config.yaml
model: "encoder-decoder audio transcriber"
train_examples: 26041
fusion: "cross_attention"
decoder_layers: 12
decoder_norm: "layernorm_no_bias"
decoder_norm_position: "pre"
decoder_cross_attention_every: 2
beta2: 0.999
grad_clip: 1.0
adaptive_grad_clip: 0.1
batch_size: 128
Rows from block 2 of the audio encoder of a small encoder-decoder audio transcriber, named by matrix and row number. Rows with one number belong to one neuron. Each number is 500 + 50 x the weight over its row's rms, rounded and kept within 0 to 999. All counts start at 0. Numbers have three digits each.
After each neuron's rows are labels from the 100 clips, of 14976, where the neuron reaches its highest value: "strongest on" is what is common among them. Only what is clearly more common there than usual is listed. The data: two synthetic voices taking turns or overlapping, over music, noise or silence. In brackets: how many of the 100.
# fc1: MLP up (encoder.blocks.2.mlp.fc1.weight, 1152x192), inputs 96-191
# fc2: MLP down (encoder.blocks.2.mlp.fc2.weight, 192x1152, transposed), outputs 96-191

fc1.606:467448478420495543514467496575459536513416455528498483513533466486433518552510421374501549508549400500484514559482471477544385474554454575575425491440546487575562517453507470487557563550471585540441621505602517449480507383533448441467577557489524471492513545545528469476437518499470584537
fc2.606:530490580510520534504553502530521485424404516546522517563522511490535453523602556550458548524527440571483483476490579504541466507400477472581532600577565549395527460559493503506553509560471462583495472580487463577492536495561502436504418468601482509427469506532549539530544433474469490513
strongest on: muffled (low-pass) (31)

fc1.546:437472491505464488416531515531563462463534430407547503576483565559512464468570540486462424521543502567562486517484535516571530544533489371453474487444466521497471595488503529417505567521376497479504530476507587418484573442473558562535526555476436426496472594526568527595507461551462470525
fc2.546:477462510471457575497536572490506601460384526458553485475510503541501513542509505490539549487515441595547447514415469599552491465520524538504523507478512574514494475508545498498536496536411458512393490512423560586445464548562521490403502543443411525437484451500442581574422437491470568535
strongest on: background: none (71); muffled (low-pass) (36)

fc1.438:406462503507488531474455487578434488543565514479517500477444547559465562516412445385438477517491540518560493581445481552470519556431522481480416451526477521544561614565552503522528540505507461479547544500458560478515471497455497474417491472566467486535486491447532518495508425478572486535
fc2.438:410495445561466495527529497491411417536505469499559446412528494450454465422503543548469484481486413512535468482483453394564454536449570493525532472457543580413410471509520533540520588474456531545440431518419571444588535480420522564481533532386529419487564495549580444578506471515440510495
strongest on: deep voice (65)

fc1.107:480480477514490435493473458543606511533479478476500510528535541642425580487454446434540491387479443447520474468557486511498473618477498428511476520538552436541551570498525535388583472511502518553507555506461578521478460471509437506511552576471513426469556561446623513447394567520492452585
fc2.107:563577468501439589561495546532521542471436531453549490516483488555550454546607541510475506483506526546528531423481499517486421495517570502576596488515564618503542562461526478567519435485495476478557500530567473487455446457569462494515453528507427494462593479392555548500520464579482451569
strongest on: background: none (79)

fc1.206:440544463419552562414493463532563459539408546491508468526462434527532549496409459444607520531491468542524509540505481458511472605482493417535366380390437457480520469543483510521477453487461463424550499531593461565416471398486440494437537469470501490470523513492579580518497585561449557604
fc2.206:460548507541497467457540574406501494428515583398483480462514380589541434544505539537488605475495476486521482544417464482509460511487527501451479505481491527479516478455514455566555583474483406553493503465441429445559456528523468489536530478595379480580488455499496590566502465510499531530
strongest on: text has "school" (43)

fc1.623:476468471485527511464459494480397570532500519435508441527400504548488497550515426441617411543618533455544545522539495460595524579522409541463484437496489568530484482520372456434505478478422517476483542516570573426484455448481506492466548557474450520434426615513584517566444584493529461529
fc2.623:495577465557444454520550549432592605534514543559561545492432543506558465529512504420529508566597452464499448514454511479488481488527502484514437487471549566445458522527543538477488461492602501491459423454446605541602533539623611547468528506475440474520510529510463511494392372566440523505
strongest on: text has "fish" (42)

fc1.705:516517501553614663481506460468436460525507521549450530508440485515535532532453474438533414565633460585532540498401422503529452531518609510500529369555488530492520559547455540501489355488519433524542473470553509557416557456439509559424542454537536503471501518414497526494453524465472502491
fc2.705:551557476562435482556506601477560468453512484440561465571325550593477477519462569470411492456503606392479485571536454448520553505450522539516505434483421509482456532586500382499514562456536475467460516562429475450529530585524542461483555518585536453486472489557435446490454436523488426458
strongest on: text has "school" (42)

fc1.502:494468449533597452468409413496376607509501492525502420461454566547489486550416495414557490511559440542459500474538457452535499569535501472540518514537507573495504545540533485430453469582486464471478569432500460511508423521424491545473444560482465532453440492493523462473480489475493488495
fc2.502:504502546551478560542535471532610510432526563573505563499464472409494398538598493479450469493499574488522572494474476467498488519519549519510443496569505459478526500514466507545485617494524478505550559448406473576524588432481540488409482556384387519621406470468528541462394442551506509415
strongest on: text has "fish" (36)

fc1.237:519404449442440580511518443519495484555459533537476536460476470478462539570557442495515521473570460476552562546468468426567479475505571497537498466513462468514461545514532507462497422466495422514508610546681467505494536379425402437393530549518469501429501547471557400494467599552529570531
fc2.237:527531541499491543529531466468497453450466601508489502562504530473515382570585447499529541451496553521491457508462519475570462468468451431543507516427462540429507475492468558522451576565462479578477557494472517487467476496509476498533491540594475548452470548459597545614521531451455543517
strongest on: text has "school" (30)

fc1.741:494551499493511486549467487437476539504440419485510472469438437515520526470450421548467593503616505519476478426490564477484467501555534527524428514458543592566562446432603525516578459537513453581526500550527564601455428408485465525525478499483528526422418446671461477388486553457471560439
fc2.741:547558463549554592449553414432478401514505541494452573525345605512522455587455543449475482568483460505524516450475521401495409536494451440517527540448473498485502414465440423502613419486584585584523487529468460468489502446512461564538546547552531558525506506493490486469487488510606472516
strongest on: background: everyday noise (72); waves (36)

fc1.128:465495459476473560421498431464390560476523562513521535509453579463470432519480447481508530516532514529486532552410513545506527542400585544548467441533451585541339459533483467494489528539527538454505487391559464505535414454526443523498520534530535458447468499580552548452474577401553583502
fc2.128:500537477517398577451469508528534458458569446468557568502362579522507470478469625513509454505526533516369515549568451428496530576559486566453508475476447469541497548483519411499562611601490451508479601542409492486476515615515518458532583487576496451493466518496419461475486551525493442519
strongest on: reverberation (71)

fc1.244:503406418544453526469530481457500485498530508469468565521543493490454451519553439552564457588435555533522495501522460473507466501526510484516540636555534497395474512536514585554564536543525498534486529474515563534476539463441543524485549482461391449430505613483442482515460564559512489438
fc2.244:549442578528537439423499412517387538428494589455405595472517461528475422496545495534546609550451495519475525553545406451468520442571441413556545460475449456516428438497444540491580511452535534509498527522498520439484554447449457420569517432466509520484470399497459393420558443629479444495
strongest on: text has "usual" (27)

fc1.765:471522569466507464515519453537383450601519469477450499494428482549481581505508554496439543506502509603556512485366478477494538512433432503518538474532661458444481446461445517537498533431490438427509486504554519463473449481448478438431533470539406545498453488521428457422500475493503576420
fc2.765:521524444502527541458569541534475527580520537485535494477489462449602465509557526511450511555532480546514497410470551468545527469457527475450431476497560553555408553445479463597444547410401515539476541460526462522624470490479525532475467503485483478506559508388537499475530436546585502446
strongest on: text has "driver" (31); text has "right" (28)

fc1.386:534501476475484544490541463544417543517529528474480565512402491543554496538403494519484540406484433586593586466461514484492484536473461410470610551451471467448521434463550483487554556409433440503505533519530529473500436491379474417490363505425427515510406557378503414522503495493522448449
fc2.386:527411555547586449430481479465484457537624443523531507611497499505516432432442460497595548507555524546467502627499591460566511500501542485571452504485563441517489427505489502485448453458546527432495490504432549500556470447489516502495543517400445541555571481482471557474515503443480502419
strongest on: background: everyday noise (70); reverberation (69); thin (high-pass) (31)

fc1.84:385497473442534563516493473553410515488550470522522600490518482524515502560528450530483492477533562470411538588606537492493510583544514573518488524419450525523421562499575501449479427598451477495469543513541465526475526430545463556473479490431514443456465506434461511512468416544529469504
fc2.84:519567518497457535513435414490470405513436463558534553462494519470487484452483525434463485544521477534543445470539448519426492436485441551446450566409634511452527527424479494531439625527496433506460575475530476576473531421551505514602487404474641554479575463403484521557502492573555463473
strongest on: child-like voice (69)

fc1.729:448429526504475504428453476574463549520452486446448560548459564507582470538615466508591551558542552508456503476503569477539473505469501551542485400591519484436416505596452509488531475577474474431496518490530465528486507450323490421467453485543496484493484447458463509418461536466442506494
fc2.729:548537464551513464545544495504548546484601525540439388440437540542491444573546408399581534475437530516410413502551427517489535479571493516454514535549419464501424387595474515532492433547495488467468586480516460445482499525432535454556567481528489504509454481457370439494482531504551465392
strongest on: text has "driver" (30)

fc1.645:513488430516448512498493489502555431557364482370466544554624503541476452508464454494515467522568564559485603513509465492577491635564614525366509492505472436573469465411533433555431501480545524477512512494487537534491543426492585479530531558431541420495498475432520505481366526566537534442
fc2.645:551535495380468524516472503568405556401469496572507506459578369489488493533461526540385420481536503520558386486499417521401482517490560494493500516485560510459592531526522487595480571515503407425517550507559483537489422513592477555544458475422543445612484408453515576521472428453495485459
strongest on: music (93)

fc1.449:517454548483506615505442451480546520594451545490484630486525498499648523499468524523536534438441411604483509450444526525540513517421557504547551468470522408514421463455511538538485473568570540577543516509538441552450492471425489522509516580551401439488442489522483527473495523551472500435
fc2.449:463593491473443456449537551427491555542423548441441504608483535521430501497435536479476550492512475564500476532541520580451472584536504483569456460518493494384527452439450495561520584575550534490447556606589447535452483549485472555530544483488466440546506532566549500534401557451528500424
strongest on: music (66)

fc1.190:552545463490466527516447410500513535505505452445487504562480585503512415544516537477538452429603541577423495528489536481516520543492485485573513429503563554499526531474539436498537533588427544512448488390554586459472521418490484548435469557525500583506429410516550401535404518517525460484
fc2.190:512502450519509581519507496519551521537544527490547595464496498541482437495554530511521548459534554434477413565458575455584536481497520443498408418580455555461413470521473523556448498512443513497446469462577629512549563497553477531369529500367562532568515487512425377506459419533434441571
strongest on: text has "fish" (43)

fc1.412:519447471488487587525508517494438599579516526549468525491365603501514490530523524484511571522465603505500438496398545443560475505480461450520486426536566550487502541582462496493549585577432471483542534480529528471442537454421492473454416424562389500465421482540523451484544452480537526504
fc2.412:494632435524436470483545535549530436506509440506558464507531581547473483476529464529586515432464537484453461466444464441537550379510516521550449565494460496440444542477501403485598430490450528502539535543415485374475483439582422599489531509564580457504487523405436537411498487504525466547
strongest on: reverberation (60)

fc1.96:449519519522493514473373468624394480545482524497462565443532591488545444557479443429414472514567437483437535522525417493543470498485574483502519582530553514527510583624522476475545505506505522349500577502561444433447523506489570567404496498517505492484530516500531515422495456569487550524
fc2.96:487537471468421498460534433524634436412510476615535513532468512565456460465551460544434460502396451442465527428568491553468455451473433496488498484513453558462392506562539539510521473561432571493481444529427473474564545504491587499427464475454492508488430494428488605596579509547583405474
strongest on: child-like voice (68); reverberation (60)

fc1.2:571488459523530462470443471571516481545487476463491431517507601528460506536480448441553485413591526496487481565579512452552436506520441463567533431537507584496473534469501517446514520536471531432385514509513484482491542458515445543407468608495526518414418488470491434571432504590455529580
fc2.2:511574498511578469470500523490554445484610463517495549519571453538559443536563450476482509534493497481502526490503541511534462541465568446511411355491421543456549416484515540594461501429492485498449453425552575524538473449362506537466521541429507557576454530525534540468514438579467440444
strongest on: text has "fish" (73)

fc1.56:520495402481444560536467414459380513461529458470521663555533517529518608546540556446477518540568571554460541514463522373522487521447479438606506555519437546486588571461531522548461533634500519483557547497535443492499579470468492520480504486469464508510518540466505435399475462532544545517
fc2.56:556433518461509526445472523550491560396481410426558529511498527510458490533449507548483441526496386583475595596509412503361551473413466554478445522472567470546497539491475526518433434581530451450453445522489487516568422403489496456513559556496453573538452513520463601411394509552547562514
strongest on: clipping (25)

fc1.764:460446480551589502473462499487503472495453509461492529519469502560680443607528602497597458394468486512477519525481516525483482557655492524545483438376519438494445481443479465458539511501512476468526572438540495441412539456440573483502416485462470505494462528495607482478550604497443587516
fc2.764:458488507479514458474466647486551542458472458515537398515501486456567477447507551447516397463459445464504431482491460407538458486510518570538612523480504553525457443535544535480459505495478480580411495463551507490523503465517432440457570495473471471477423465502637514498374445516517479477
strongest on: background: everyday noise (66); electric buzz (26)

fc1.21:466493451492539525482418429549494607435486439481491491516398460546495425585492542462475520514526519529502448459564543396498487513490515581570469475447627419530491480482506448462551445508512566425538568509510483476412464459439520451499449503487509512404478600516470372413521521547443596498
fc2.21:557496460538549496508487509491464573577436533483515533434491488455437382415550527465563519537442527509454500489448513511528592522550496481564445618550559519487490518442462470472524517466502486601499504499537536524512590467516472472524521491586455554483529473459540450475527525520385485456
strongest on: child-like voice (66)

fc1.177:500441483507415497446452538531491497493464501564426510550367519526500469520534411526452565465522506521574524469484467505655478550485424512544533524487576491502458642487495545473477491510369479512434548506509499447489548428422488422417398578527380519486464566550567446490471512530551455518
fc2.177:551593460514507518542503467513515558532580458563560491585529464569509485607555371499477543462462516538587591514487430492506541470405554478458515507467502488496467403507504439563469429504530503491486412541493491504514489448521503394451528539360505579506505545447449527513508431516529466544
strongest on: text has "fish" (28)

fc1.199:462443523492522486469486451462582491605438493556462417502387456530519531439426484505500577483488479461586558408431502453536554486396477534454454447474449569452548568460568505511536476464498469518467558545510455499487487491456490475479546427475541409491481499503570486494482517525485436579
fc2.199:518485459540541520500555497405481400562453506553489422502456536376545480494518473457517511580520456539552500403499547541550534471505492462536403541569461474532450514440416522538472452491505557492554464467588469596545378490424466551469466567513503403584493543460468477489508503564507559554
strongest on: text has "yellow" (25)

fc1.382:489548473519493450468507475487467606547471475496500388465427579519500426531510461443545437499595543538514500466537540483588468486503489519462541417497516551538498488566510435492544499504463467430484520439510494385521424498519515532504427508524530517470394472547555539557494540525460498449
fc2.382:495498508491401425445551526540604511460545545508494601562472492538549413514506558456484512480493589425448469585415447462476465406472488545481432435562531531440426530536573530506590539470480471459434518475443550534535565508554496444491569443370435503488469512466437456535376453525445442437
strongest on: text has "fish" (31); text has "push" (25); text has "pushed" (25)

fc1.308:422469450532482531478539463539547478446516434456507487564426513556629512516554509442585466427489500574563554546552498409534491543479503405554472535493520470433571531524553533507492634565429558531517536526451567557428440434467417524490504457479406413491446525550513509534501506557449524506
fc2.308:564502488524508535518480459549363496502388424575540500587484515499522436553558481446485571522479483532487328483429545548530486487532449436538522484504486465484497471460477490627508472536530548514459594432490440562472541506560491509510570554442519404544605473571495502500459552503478458437
strongest on: muffled (low-pass) (31)

fc1.228:525465497535422590479455468549439436554411487341498548484546499528453593463504496418499511450495496543504508514465516467543500542502564472517372466488560501587478432430579565431492496528514430623595528547561525457435534450445548485496467480497449444489424558525486402543505541497498610401
fc2.228:455450515522533493468501517508599458548488549601502461467537538494497524492551469469456500524495470559470437534443552557573526467494557476598587496503554496553467506570471573453497527529511608555490544432559573477435469557483503474453552478554412419431436529517552462578422514461462583486
strongest on: text has "usual" (51)

fc1.399:487505531458529477493465516523426503521459507501485484416531541607392462552480425442585463427581502533463446523522525515574461566509414597511474423499534472616437517486408521488569552468490528503458554444465550391460501509523536467488486579541524441447421488469573444567424517509473561482
fc2.399:472448516536594508455557568497629447431565520601571569453491502510512492499479423512565439588496567389592483432476496545467544448408464542481470603476473497490453612486532592551520495494501505551467560509464512556434417420573554549521555582534483474543508531430549559498458500549474466557
strongest on: text has "push" (46); text has "pushed" (27)

fc1.103:477494487447622517436466468479471570495514563438457512479527508548462495558582527510476532473496485529405486599556574498439551592490455468471463486561503553443436558491434588487478504538498587483621559523486498520465477442486479482504554498536422482461459485419449437470477471489461551424
fc2.103:450426432497526528556521499565504569445584440472518427559553499509420509456552468441525477516527368551481426435489513553535551522613535470585416501479472536517451551434475496500490534386486439478580535578536504495567491396570500552552511574578505466457576542480424481497449545489474521482
strongest on: second voice: none (43)

fc1.551:442510492437585581471473458517432573608489453467524475565559374540499475477488483563524529552566494570515537511500493496447497575444455510541502602437542405439509430501447560522456498578525561518529526434444509509490486419480456573511560483523485532441507543466474436452451537494318485488
fc2.551:524461455557595504550552453486499583481440543459435598512541327452571501506584486503583482483517531532551594468484452547542568553520556468498440611518555500555517551451422531559469520507433448580543472404479540497470398501491491548528479564416491504540486474498540530548530421522450424509
strongest on: deep voice (66); text has "forest" (28)

fc1.766:440481500613507555503500555476521527539464514398486511472435443525456502481617514500571438542571537553554493478500475447517481519519464554484481455582536472542484489457548410426483503476616579510492541456520545488503493520540472416428493510467472424540497542429496511574447539636472493519
fc2.766:492503507459415506528473541525510507443512564478402482570488464509482414508542528540455638521482574582432538505489527477505460379514565493554505411447550447429441510463566576479487479460499522393412505508495488493481485572595555488489486461472429433485423555517473502534392466616461466453
strongest on: muffled (low-pass) (32)

fc1.172:469500411490481536559387477532486539517433467477512506516504554565499489515550511489593528462536567468588488524453486441495468474581513513613593621472450511503464496536501446391579490487519450505505566406597482476508430481527469446509529518497536500462410586432524462465509556485529471469
fc2.172:586443500565439429456484561493586548530507476479522488526501518519460528408513539521505547488422559560436426603434460547451518500531537459549468532528533498483554547548570493555437507504535354419531447549532463472456574516495436550537492517565412544521493370449425560475537576629482505594
strongest on: text has "usual" (28)

fc1.354:439517539430615562449489508482454479572497575519460451513541537550400456489456384490486445412571516568514515508429552535547518585531452519494500469489573573529450486441415482460469490455493465506430488473555505381471522429458503481484494557556491570461357435478629524449419544511518515478
fc2.354:372517491538568520489557535487611487469588496529604531495499524526623466508569486524554436611466524461498447408463519517507451461449448575494494494459545598396358543456560637558542520415454492572494504440538535505568420492515594520516433512435453537516554503511490466515512385521502481532
strongest on: text has "push" (53); text has "pushed" (27)

fc1.548:486427423549588564516457437460425458449530530531400444491510563504507542538563454522459497453594503505430536555503432351470501450491470484518576497541532472442548435475532520521471465509517414524436533477550494550462566507472551557408474414514544455495494497470506435459456453507480622461
fc2.548:535562459437453412525507529470513558447456467539465576548464517464415509475547507477462441603512455462483495469513530549541504459463506437554460491520457526374448592561437519399463513459565522455449446452411492426483551485490527546604497526480519530432532501464531523595499502501554516439
strongest on: clipping (50)

fc1.692:517467487484496564438449482500484475544451502484522481606514579504394480493477538408520429465578541621518445538462513535503472542511557562540480454538468499569449492493517554533502483535433487558413462530534482466437561479502439551479439599648471524494391452546507499489441551459510455399
fc2.692:505504447519514527432503515550501544510557555545534591408459536531550451528564472463436448536470588424478433469474538520491574538444435571532496544501501523493418560444512587516554500522484511563501543485499503535515514506587470606495527503515500390515532472378428396461512411631455439550
strongest on: text has "push" (32); text has "pushed" (31); text has "fish" (31)

fc1.452:519482448507549490440406426533506603578366516533517458508499452620498503506548472428538475420563537534572517538506416419427450518468503530535493441557458483490445615485449544494493582516503479395439518458559441540471513482429500488455466565496536535529439529432499403482419487430515595534
fc2.452:505445529531552536459465471494552480522543558508532412442610522474476484594455530478485488561556452597540426480507575554584541544626514506501493495515501451568517578493532515465480444434464502478470546468534484580517435461489520532385493475467543521497510555406508379538505516544511568530
strongest on: background: everyday noise (63); text has "thanks" (27)

fc1.403:445499494458577529472450504448419538467520342479505530561435417549563545523492528544446575527555469541505536488566444487605469502462473463527443466483585466436441453455521503493518516506445502494473566632477594565443535461482440468444506434514404530448455549523459459505432558461507584450
fc2.403:539517462498485502590463445505474542508513471577534520436430477522468554522531461490498543484528494464506555508605490461528631506475535463476505504474488489555503475574461527575385500379530570620449534512591475388472480558473484496471425591525556530485478408477524552482502500440489456508
strongest on: child-like voice (68)

fc1.143:491464515458485591480500486479441470488434421497551500556516392490393556535562532512560450412488535468444459522542406417436524540490454527557503517512588565571522514493543490549561450458377492437520567465587442560491413389496435511509370569498556480478423555395448427473526502548413443491
fc2.143:524521471519532546508498571452468382493472545512428527427359435516446562498543473520651616514473557528447489433527410482509483520530523514589479514435459457512463533485499495577526459521466516473552511520508468449525575484569471488611485545540468634469487426494379537435489491514505575599
strongest on: text has "green" (25)

fc1.23:492491513537563604446510498543512454576510515390474462520415601532505418562472498449559454378496487615578443550427486523566499656527504571489493446438487430487503484506495446473498447498487528494454484511548500412468393501472500547501519579496512527452475499439555546447501514521509535515
fc2.23:549481532601482458517441509503535480451446539497465528520508469548529494436527610481557433553437544416464481457459543482588458456423529608567462546502534584481455551488497516522597542463556449588479479520497530446521536352537481513579552501478507404539506476436480463472490406557406451474
strongest on: text has "push" (28); text has "pushed" (28)

fc1.719:471524482582500539476518367505433538461498504443457489441470392620547530513527467469435496546605521490509511555555429473506483521528453490539448445410550505501505526478521589470535479469514551474517586571441530578478444440472443479451539463450533395462480550555436499480369563520430520562
fc2.719:464478546483477519539486457469486523468442496488554532481556584568432461461528526394437527526588523612448366504535552563509579494570460516598463493505446499513566467457444483515514608482549477552435515496542523444457514509517484488474490412566570417528562500467486431525505492456464494395
strongest on: music (87)

fc1.234:547504468428486594514410534521448531582523429533511589561512413523469536552482460430524539460546496622435571585539506472453448514490437465545528551456595473534487455465555458396587584582507513551460514489564471415520413425438565527517542606483448516490468476468470411513446481490457470461
fc2.234:446466461478443471454548477460463597477511457524573505533522412421492543496496530607472519440561486537589536531370458561512479532477460477537534519456621535473458465522408580538577495464536499615496463498563392512454514479524456468527482424469478561475533471554511521466468474437453604435
strongest on: background: everyday noise (64)

fc1.605:495445441487546615475461495540431495486409477475409581534490434504493393521569573464441555542542541496485518439401478508524470501536473519522504486531483527443519544503548530552523484505507466510490559480511476617325501454454558532489503492530494504525482524453549454427411526491508508504
fc2.605:440511552497546443487492526557483508472471524426443540562466540512493467515502550486367528515447436463438522470575523447436497477519527496551416515481464511552508482520509588512443545560620474492433416522481543403556549440515538603562490453514498506459418519594556533495364485553467442416
strongest on: text has "strange" (25)

fc1.753:412469419486502565499495485443401496556412449538447490506409620555562430570548580430602464523538469541488408417434502444554475520464474556434499413543471522481595512538526540561466451444522549483551466341536481497483429477446517480455538442527434505453440466443513502454546590509525512481
fc2.753:494536439452563483510539502479499472498444557459455465404551448475640482458489583514536518575490569499516464396495490494495466493538489550447456443488526495499601473554507435506598491514435577502497524421525483606541591431457423447521465476481437481493502575428539493473547478490514364424
strongest on: text has "green" (30)

fc1.251:513455423421513480464490462532466473487469392533436462493478463500499446528500539496461483488551462612537553594445450490486488515482442512497501470493619488535476542390482494485515600545482473505529599502555458511501523454433453455436543508491491424497415551504430449388454472464530573543
fc2.251:513446420568410498385502463479540416489450556473502465553408555464585479511410505466492581569462500523550533496514442632473463532573540481545475482481460447542472500458533312459509529521493404513584542459524496580523457487446508463511603541563557448515555467569569570418481519427499406532
strongest on: text has "usual" (25)

fc1.238:465484506369531459474465541483463510561469465534454481497451553601488380513519571518486431450548495539553534521488518473445469520496492533532500474432549519536472559464488470480521425470475446518420525476533415428465504483437554554509461560519561475488419499450609456542508557463533615464
fc2.238:405568468491516415532583627505561497521513459512480453507445502475545503582490435506518455567481517404551447371501482473550519451399487542516563516509453523457472535459633580526602593428487560575479461473492579549487442517458440564522491494527457438495518596481494577507464460491512474590
strongest on: text has "push" (47); text has "pushed" (34)

fc1.603:442449510572467539538485475470530522538403495461520561455537473575548465491578502519506474596595478535500559525483422507490515490521449562569402573524546491559519516567429340523438549525497574535564550467541485512499541454493514509500561505415580441458511506495549538537428516519489506507
fc2.603:498524489452477517548499560502486543433397554513428539488519463552413451386556509501472573505508555554491399529461495448555418397467464490571528443487567472455476488491585475522502480487438563508490507558414466526490518564499499417410456405401410494546487486453452430559517460542463507431
strongest on: muffled (low-pass) (30)

fc1.165:470473459509524500477478358477485546565456527515434444439549491590508465491486507480450519519631481488456544654582405420532464530503528508468424513522463528479549511510480566543494497516472561510489502551556514541464369416503545523425576484492498531459446527398478454478501510536526567518
fc2.165:434444598529521533514520555517495450474502542448507505589497625458535501436516515443468381516552514516434406480528565483463514473539511545466443594394512529517524597443489450450453434466502443559507534483445533527539481508499525519519487550544517444433476461416506508493444452619537459430
strongest on: second voice: none (42)

fc1.392:474442535569511549431439482511570531460537496464517544471496401559409523453430492508439524466521530564494396478458448541614521533510538548513424568557552453463596484479526426491477527509577507500486537513483522522431468459451468599522444484454462491519441485441423471488434559557490553503
fc2.392:454507550557550402564514480518535500459604523519481475512549483506443553529580523548544476496540470428610548510517557504467515511454556517571528481513450503553486558430564478571534523374576555572468400529552505597490492470587525437541459437463492531448521480476500496472509483554538488590
strongest on: text has "school" (28); text has "two" (26)

fc1.260:445489554408550493393455461560496465498411467480486589524488508541513511483483519507408512408569458529457519452552457498509487467513459476447472415551574521534518465460474506498525476544509574451545540569561420501427540463424482546516578548554431460468474494477446452494409526465517509445
fc2.260:459491496526538563486484416406535492588487505528509578401515476514483534460579441457479501508561453525497523450485486492461474560562543505579516578569389463521509474503437447562467424472521487545467483518587370490382481515574559472433536473479409487462531539559528489489476550586454468484
strongest on: music (92)

fc1.197:476431519443558501425449410538439610497522486556430524529542552612526473546531496469470486497585594530554563581499472478456447527494529560549493472426502531540530622527491471532522522569502557417421563566513490602479522390453526558410483412465499508466485540528562418381412457476441501541
fc2.197:446365659516519472506490493430400523535511543469464455602500487483486442431478462498488474584542555503430430493515410511561570518541482493494480478472509461555522485436473410465483503527493505520501461605471437539478540529508457454542491414453420528490547478505504414504530495542465559508
strongest on: text has "usual" (47)

fc1.168:463485531483412518477407518451456550493539485512515639520519492497542493503493555420461513554576501517467504463417497454510562515480495526392462426548512562510565533481477414478412632643463520552543521547533503489493410436494582589502485516432418531429492475525447509499438472503511496434
fc2.168:462518514521529460489554492536522535410486537485431502498542481465438550554525420545513428546531517388522575480470487448514602376481507476468521492450495498541502505596496475585465475623501508473447473529420546535544511384486620468502447465529535563505488564453503538440584457448509477538
strongest on: background: everyday noise (62)

fc1.108:472525521577429543488518408578531558513486490538520498417373466504584542494490444464452532593562352550425541443546433436497491530434505591481576533400587486543482573493456503555485548528520478372512528425509496510496525466495528635485495452571586486516411472472481475508512471494457419477
fc2.108:509497581565444456456432503502451474507489594466441398524472476513470519550522473495462537496521557574448421548467484417511574494533589473493495538479485508492576511532447386495450463514499489593494452521409474439536543580482553416452519444470478538507493512512473545507463451491592437512
strongest on: reverberation (63)

fc1.579:545480442485474565486489405479475553413517548433497551520437521572484441491489474446545449544604492619488501525393500452511497545541563484520535583484490495456489529508429438478447556501487551420520520449522458510398568425430480582423457545532555547457419516405442472403457528508455537431
fc2.579:520452507631576509533512458553556451491473499500512568488496442487490506555533519494507463549357438552464497474516585494491519544430494509487561436506492624435458497520604476515551532471444544549579476446428495511507546456404389503492492430393549534467492487437509456524477423513437397567
strongest on: text has "fish" (37)

fc1.669:496470427497495493477445448574500514594384548489512565523536547500514451538404447398499513413492547563588591501527511539486505514438581469595503467505431409543541482519605471519555549543489430496470546486606493480548398386426491618492521528519505517459524454471612398483510440490516482477
fc2.669:465525546498544434518494489415610525611484450472573545535521472543536433500577440498550510480532489477501441531538518461514508472475462461572570522466490542493570490432480654513398495494507454498479447499500452463561481615474429518580393471546461497472578530434530507593556483496553543422
strongest on: text has "strange" (36); text has "train" (34)